{"crop_scale_min": 0.8, "num_labels": 34, "init": "trunc_normal_002", "adamw_lr_other_params": 0.0025}
Rows from block 3 of a small multi-label image tagger, named by matrix and row number. Rows with one number belong to one neuron. Each number is 128 + 32 x the weight over its row's rms, rounded and kept within 0 to 255. All counts start at 0. Numbers have three digits each.
After each neuron's rows are labels from the 100 images, of 14848, where the neuron reaches its highest value: "top examples" is what is common among them. Only what is clearly more common there than usual is listed. The data: made-up waving flags. In brackets: how many of the 100.
# fc1: MLP up (model.blocks.3.mlp.fc1.weight, 1024x512), inputs 86-171
# fc2: MLP down (model.blocks.3.mlp.fc2.weight, 512x1024, transposed), outputs 86-171

fc1.608:132126093137133114096111118160074151210121123129128148136110176111130146145158082112205160178153118158162091129114101113116145104143183093153118131159040111183124101152136119153195093104179074089146152068123102156077113053105144141044056106087084094118127117
fc2.608:097112169116167177103143132141150140117127150103105096116093120134081143139146133144183158060120074139132185158091160178143109076153123158146132142159170142151135146122118079097096147119208144124130138206099143146109147100144129176195108111147108210165121106
top examples: red (67); crescent (27); emblem: ring (26)

fc1.344:118126138071130119125095169159107137099129115173126146124175118120177105134081131176121112136165142148121139153120159135111153124090177192145125122083069115134144162158129185167102123104091119141115137152162139165101175087171128106059078200132167111153094142
fc2.344:161068106077128043119155107120136120148130157187172127130084151142138151171176146146122125130154139127143147122118151163152111150215135091127179097155200134157142141128115067077079103115097141095221114196161228075172138136158075142143108121095104140117072090
top examples: white (48)

fc1.68:150164142112193130180143214106131159145087105137067112148113135097106161140116134083114137093158169135129131135100139153118130128118151131230073117151057076104086097101139054132115115047089137091085130114128127144130131151147129168135125144146050149142124116
fc2.68:095119114116126077093128150119128120131090134132143126086135117097137146168110109142163131114119117141153076120116036115154107141103164128133120141113082220102211099155108097153079121076166077109101124109095085119124156140147113149122158120198168174115118115
top examples: saltire (89)

fc1.481:161156157081153091124117140127129131134181149162153075094082132117205135157148147125105142073153118112092186140103107194075139148071166148151118140142091096154091072126166096131118095123141108117098112131186123134096141114121121197160109117188119138163097142
fc2.481:073138120176083116135128164164113098115129095105143120144127106131127131193145068150116156156193081191129161174052142131153122135152134155103134132076214075131186139139139099128106145169170213115165133200151113131152125085143148155145155140146112166185079105
top examples: saltire (64); diagonal band (34)

fc1.391:109072166168137121093113142128099088169099152083128133153149145141160120140168098179057124117168110184187137123161137102108144067135110159141122105145157097122141113126219086130117141155133126120201117125171157198140109101077085104142124172096118091151104140
fc2.391:180173081068109176107113155154144107134096162102103081164083101121136178114126099109144091171160162090133119145111099087107053090105130143141129083152139128073124169168138138172133188126100118145082102126115108060074115112102198110114134124191172135156182132
top examples: yellow (60); ring (37); layout: three vertical bands (31)

fc1.284:147129086167086192149122172166176100121133109151144134146096122129213113150128100119179132130137203105092103078143133177161101178063159092081126137171126132137151148180138097093129111150141094145153079089086138104093128172098160101183123102147139132138141118
fc2.284:071115118133066117098146106025050127167109077118148157116162117104144131178150175097136141139099107162119123127065081100082145152121128104107124127097135104106136105159134188170130109168114169122107189195084090185137166104091123182087150159135130124164096107
top examples: two horizontal bands (41)

fc1.369:096100133125125130218101157174052194120110157195149099143171152055100097084105156134118204152160090097088113146140100109103150154131120044124159133169165150222149091138097163119148139162077146111178208119128129120120161112165165126074151103098164156124147073
fc2.369:054062142127077144136160120173144120095134151074097176145088189153153097130134146102181095097154140185194152123098187126151086090172166187149098126126085094110136144094126103120157120146150101111120105110119124122141152111158138142182083105080077142162113127
top examples: black (72)

fc1.466:114096172137133141121150132216109089083136093085103217080107157105137144183148063173116179063159082169104122132124117164155156122123129096103141150134106158133129095109125107124126132199140107087150158131199118122111095068098148155138154118176093115093128040
fc2.466:130153134146167079154159115105127168109143084113144125174123088143084121113136162116066134132129128130099175112137141129058167129192119178102151097164142131120129105178117118153174103134140114153119151127181174144123114124126099086098168151072102194170104115
top examples: white (56); diagonal band (41)

fc1.525:175051048109131131043139141069085137169097161142138074177116170088131054075119114099102100144104096102066207141105119055115122145096140119138139113119122146169158152164172111114132141108134121167162116107134110136052142150129148105155102210094156070110154127
fc2.525:164115149089131171188164124157116093112087107177136131170177104118130139129156073132139129130208123096193135133149165088151176138144147098131108130206168131166142058114085140108134188167116117113116162209163125066137078148153102159159059106120109115115173111
top examples: yellow (64); rhombus (26)

fc1.719:133150152163085170160134070090107100175134023139139100124133178149107123065130114144154126140124064091172167137127136146111133151162118148154106094114122177160124128106211084149149152132101151111116142117103175156151130122107181175198082183122187107089164224
fc2.719:144140120115191158209165139138128083128107103101119106145131198092138140143174122115179153131151113082180179096156140118190155080126091133111138109158147132159155145121087154106136157141194136144114200058116151146143126145133161184073068095137079116158142122
top examples: ring (56); gear (30)

fc1.5:139064108148126155178185159156140117137148130144068156152117091184127139161107163130149134090121118158116141140150128082159107120083119123172101132120098136139102136148136153088125112085127152141098137165194122132122131165117145123163095186139106110148136157
fc2.5:112178129083102116110089124168106112130123176096148168172179147114100162150095163123116168164087090119177172112080114113118127098131107121151149093120149159190110155111122120192162107153137142117101115095143207103120180097101141189035158162093180100157102121
top examples: ring (45)

fc1.616:100124172114123130121156091094128186169129138106125107096113095093101144137178100108142149120129150203162097126126093129141151132078111174133112153103033132112127147168086161089194109058161134164097130120112102144098133161144110103116083133107160116155141099
fc2.616:124136131133150039152156061114156150137120155119122134182131153114170134072123133157123118133080060160132151119128116140077118103097145162095154095121159136173153102113133150151182156141181179179130147140110184123112122153117119146082111144182119122144062126
top examples: ring (44)

fc1.143:104164159185159143161072117091151154089159124132124134100116105133085166176120185093118149120182106087169117137089162126159136198100125116151117075151138050164131097126102164129143162116192139158170095161169112122109110164114103132156085143129166091120118114
fc2.143:082161110158191095073132171113149139057082118161090059111104128103122188103136110094107166092135136079125085113146160136141133127150073174071126125162092112096086107126178153145144142135108116074138140124143109110091124074145167098081154153113145162111072152
top examples: ring (50)

fc1.477:134067130174127102134106172144121077160116136163143133133124121134117164128121123127199170167174158119160162144161120102140119042106176189082145113102142159128114145164123086179055106101098131136137118066130112071136079118090137142065115152116088150124188125
fc2.477:129136122129135170126040146111067130128164147048060150111074146094216079057144113095111156111106125110125109120113154138077130156104126061140114130125111107163165121134134114100112164191157051124160122130167083175142169091148095132117114155171192105138098078
top examples: corner square (35)

fc1.459:175161161183094109164092165115150127101181126207103101115112182114125071188132128153147185067135150166144103106080119094105143070175130130133119116123166114171162092163163064155071092161085109159122112122137180106109141117206167122120136112129143171144150178
fc2.459:134110131102139131098137144159085153081130143086106118154167142152156178070170107085171126142125127097097153092151098115111068129094091085070129106132117057106138128094156139178111108148179167133122107146094111167100158070081145152083169089147130156132095122
top examples: saltire (94); white (54)

fc1.213:140110101095082103155150166118116145091089144108170125090107123176165112175133119131199121118113168081126101125150191126089167117139186097107196166089148060193152094074080131117096158132148144141135105135084156203138125150124161105103132120122138143154128147
fc2.213:124152190116166180133106148153144085128157077196118081116116154163114202141149114134154104150124122121143157105102098119152144206102082084149147103137162096090100092131112097120107101105080117109123113108180159152212067091189119110100095123100106091119168103
top examples: blue (46); circle (36)

fc1.54:173135093137154088164054161143092141085123153093156167104154156129142106134183104098102195110148145179149069159158169167197172169070172099135053150096149152057120138070149091120129098134155146103143162124146118157136087098137094095106094140154083127162106066
fc2.54:119132164161123143099137168168174087125063105155181125194096163138118080122138128161165134128143137129146160124109136119063104101192147167091149139177130126169114089086094177136094067160051143217096161150083097072132083081145164071148143072112107197156149120
top examples: black (63); white (52)

fc1.61:075079169090127179111094122160142088214137137066175035153119111077110163098172118173112178092172117199115108097159125121152150073075198125153119163168069127147160095138123114118191152143125121143117098087163111129116185153167154131138088097173098100165143080
fc2.61:203138106109147097094129123104129102099100170162105125130137160201118109121140172092114102107098139104097101167077161098055071197076111150174122084121162175112091110115153120092090144120099102108133143106088173116100141138144101118065110190153162102105160135
top examples: red (61); saltire (27); layout: diagonal split (26)

fc1.767:183153124073171112122103165171115157117142133128141176160113209123179144141089206114181109146052150121139108148144087118152143096156150075159104126142108181095119168123113113124112089113095150151127176210144092137092144161156119158160143069125135143155132101
fc2.767:111199126109111122120171162119162139157047109150084104164150106135143139136108141139107127150157159096109145105130142123092115147092135129123107148095141118150127114100139191087172122103138109104114116062122155144114091145138153104109153096091141082178139166
top examples: black (53); white (45)

fc1.582:142097129152081111120125139060206132158141108101070189108122116115153112096145142162106149129138117126128160142206108160153156126132120161062101165102127091135120129084084096146103095103084079093143122154060122084153123079112141126143154121120048145141157133
fc2.582:196135086174124091115152195109145125146137165173118067117120073059044177138133110103181134124175149100115070130136141103115101103115105136126114119134109118105125108136095124076126129090143139167117118140166182117123159206109178071154154058128177114104116091
top examples: yellow (55)

fc1.436:104139106167155095097139173157096146112141072147112190096123068040082142091159153091145141160132156073064117129147108157079129123116115108122091157160124108072137080117128129131082149106147169104114100117096124107084111177096129077111184016138145111084155159
fc2.436:150149164174098177084164152128070100153142108113171110154102185168153096195179107111124181193046112117165080156075129140135168121078079166144159160182143129169142076185130161142110083138117124121124089111081133141140139133183107137134043146139120128112081173
top examples: yellow (59); quarters (40); layout: three horizontal bands (32)

fc1.1:130153102080086138115150122122113073144117105132182111154192103142198103148171094158115151117128109149154147104180184149097115098170091118143164132159123098146137152118164149104139104166180154095186128153122142120090083117134109113111090163137099158127150092
fc2.1:106092136058190112130109127039140143116119089123143161131137129072057114166062083084136110124142144142134094113172155132188146164171120159079152087105169128182127123132131106140143142156174096147104085152134102104137155130133121179156120146123092137156151136
top examples: blue (54); rhombus (41); emblem: crescent (27)

fc1.392:159137104063145106174165147132108084173148115097159091161141093137127087184123141173125155165153146165180169146079121149218114165118147157102130130124073111103081142086069096127181132140173153095156105081125128167142100158184183067075166171121130130174109120
fc2.392:104088173151166085102215139158148143121170147163095223098105124140158126125122055085127116090150184117162121182167168136190106078089199026151120140115162040059203099071110176148078115175116130162092115158136143114121135065092103102147135154071128117113140133
top examples: two horizontal bands (32)

fc1.643:151108189160134177152136106168180136131142090167123132105105154092126156200132135131169140135180072141139110107114153084136106097092145100083131101160127147146106166127147118122086089110156081091116103129139147114118136149111133144089139159108084163111100138
fc2.643:087097144138141074126132113080096165089161127126143112057165133125115142044142090103134129049096132127093154104090162171146173057141128104092149143123122098159122089126146194110164179165089195107127104124141105107104140086123113118140150111121093093111119183
top examples: ring (44); crescent (32)

fc1.742:076170125153169083133134134125146082074196149148094140139089149185094172138125174132113130114126092150134051134127167183103186190084140168167116126162109101144154186128075123089084134129151129132136142095153170105166154127169146145155115134077155123098087132
fc2.742:122117116172110103105128156104125126141103072150109194078138126124189117151058109178124092151106146116143167137094114184122143027189150090092141098139113162148127101157183117094189137116100174151067095103130124157152147118105113140139149147106088137122117090
top examples: yellow (55); corner square (30)

fc1.51:109129147174078132081110101094168088079120204158146096103104156120130076134117087127206101113136167187151131086132136153106136106119188069163162199175126177150142113126070102168120142096100111104104128079137097215142186109195120120136088137145174125144212149
fc2.51:161160133112138110104107120132155085158112156123166170132140083131148153113138086119124150115134113085131121132140156088151115155128160112123148115091180190161120147154125124128150134111178144112093151101151104073102189178077176140048099132146128117107103182
top examples: ring (54); gear (36)

fc1.490:097099126195128104104083196060142159060141144120100156101065139134065106135100114164135058122139139092058145087160105121173102192111147135102159192114110152169078107101111115175150122131132186148129156213077094121140117129134150144131161166077150090102096124
fc2.490:130116098212064162122066128151129119120123192152143170137116092134151152146103083160192141091095101144139106124124134150166159142132146208132088082132094099106140124178138091156100098082119109097104156092143154171072119106098165139113072123186130153101167145
top examples: blue (47); gear (26); emblem: ring (26)

fc1.406:113103156194101080107147148153124107194168143118124121137110111130155117055100132107132139132113147070173139166142166119124111153114146130086094159131106127173165155156120130093095182092099110060116139113150120100144138161149121141087125072117105115122179071
fc2.406:164174126079093147111104120134104103071075168163177137106116083130139167136114137160131133105145125115133113141077180091138131093121130142155128151120119152134121140089172137125166150115138102186099150125165153151081142156172131150110153175208144143125110098
top examples: ring (43)

fc1.396:117114111097070090153130078152094080163089146095127177151127184131214167165143204163105106152120099111104153090190197112151125155134129095154153109142133185168111115164076122134136145157135136125122146171151148146209112120105091132162123158040118163147179161
fc2.396:159199159097077175127179133123139158115212142192118126191110106147116058119125119034160132164146142141125129159040139088067166138132101177129120132148206118119094163100152123167127117130055134161138107090136044126204139162120070188104126089168096128116182152
top examples: black (54); rhombus (45)

fc1.2:169170139038145134117131107087130152131107190155168120125133101138104149087064185147111127112067130125107131155142139056110117102149163190133128073168130162163122113139150156106096062165084127176112132107120182122132191150144129178127169156148134155144095162
fc2.2:063149170132145066171116144133116093119057088133122136138118168163102153114176075089119187192076152081135073134085133091139176156114092116121059120100188160136173105060138083123194156176112134128138082097144123109103097164153037032117081161133177134132146132
top examples: blue (45); three vertical bands (31)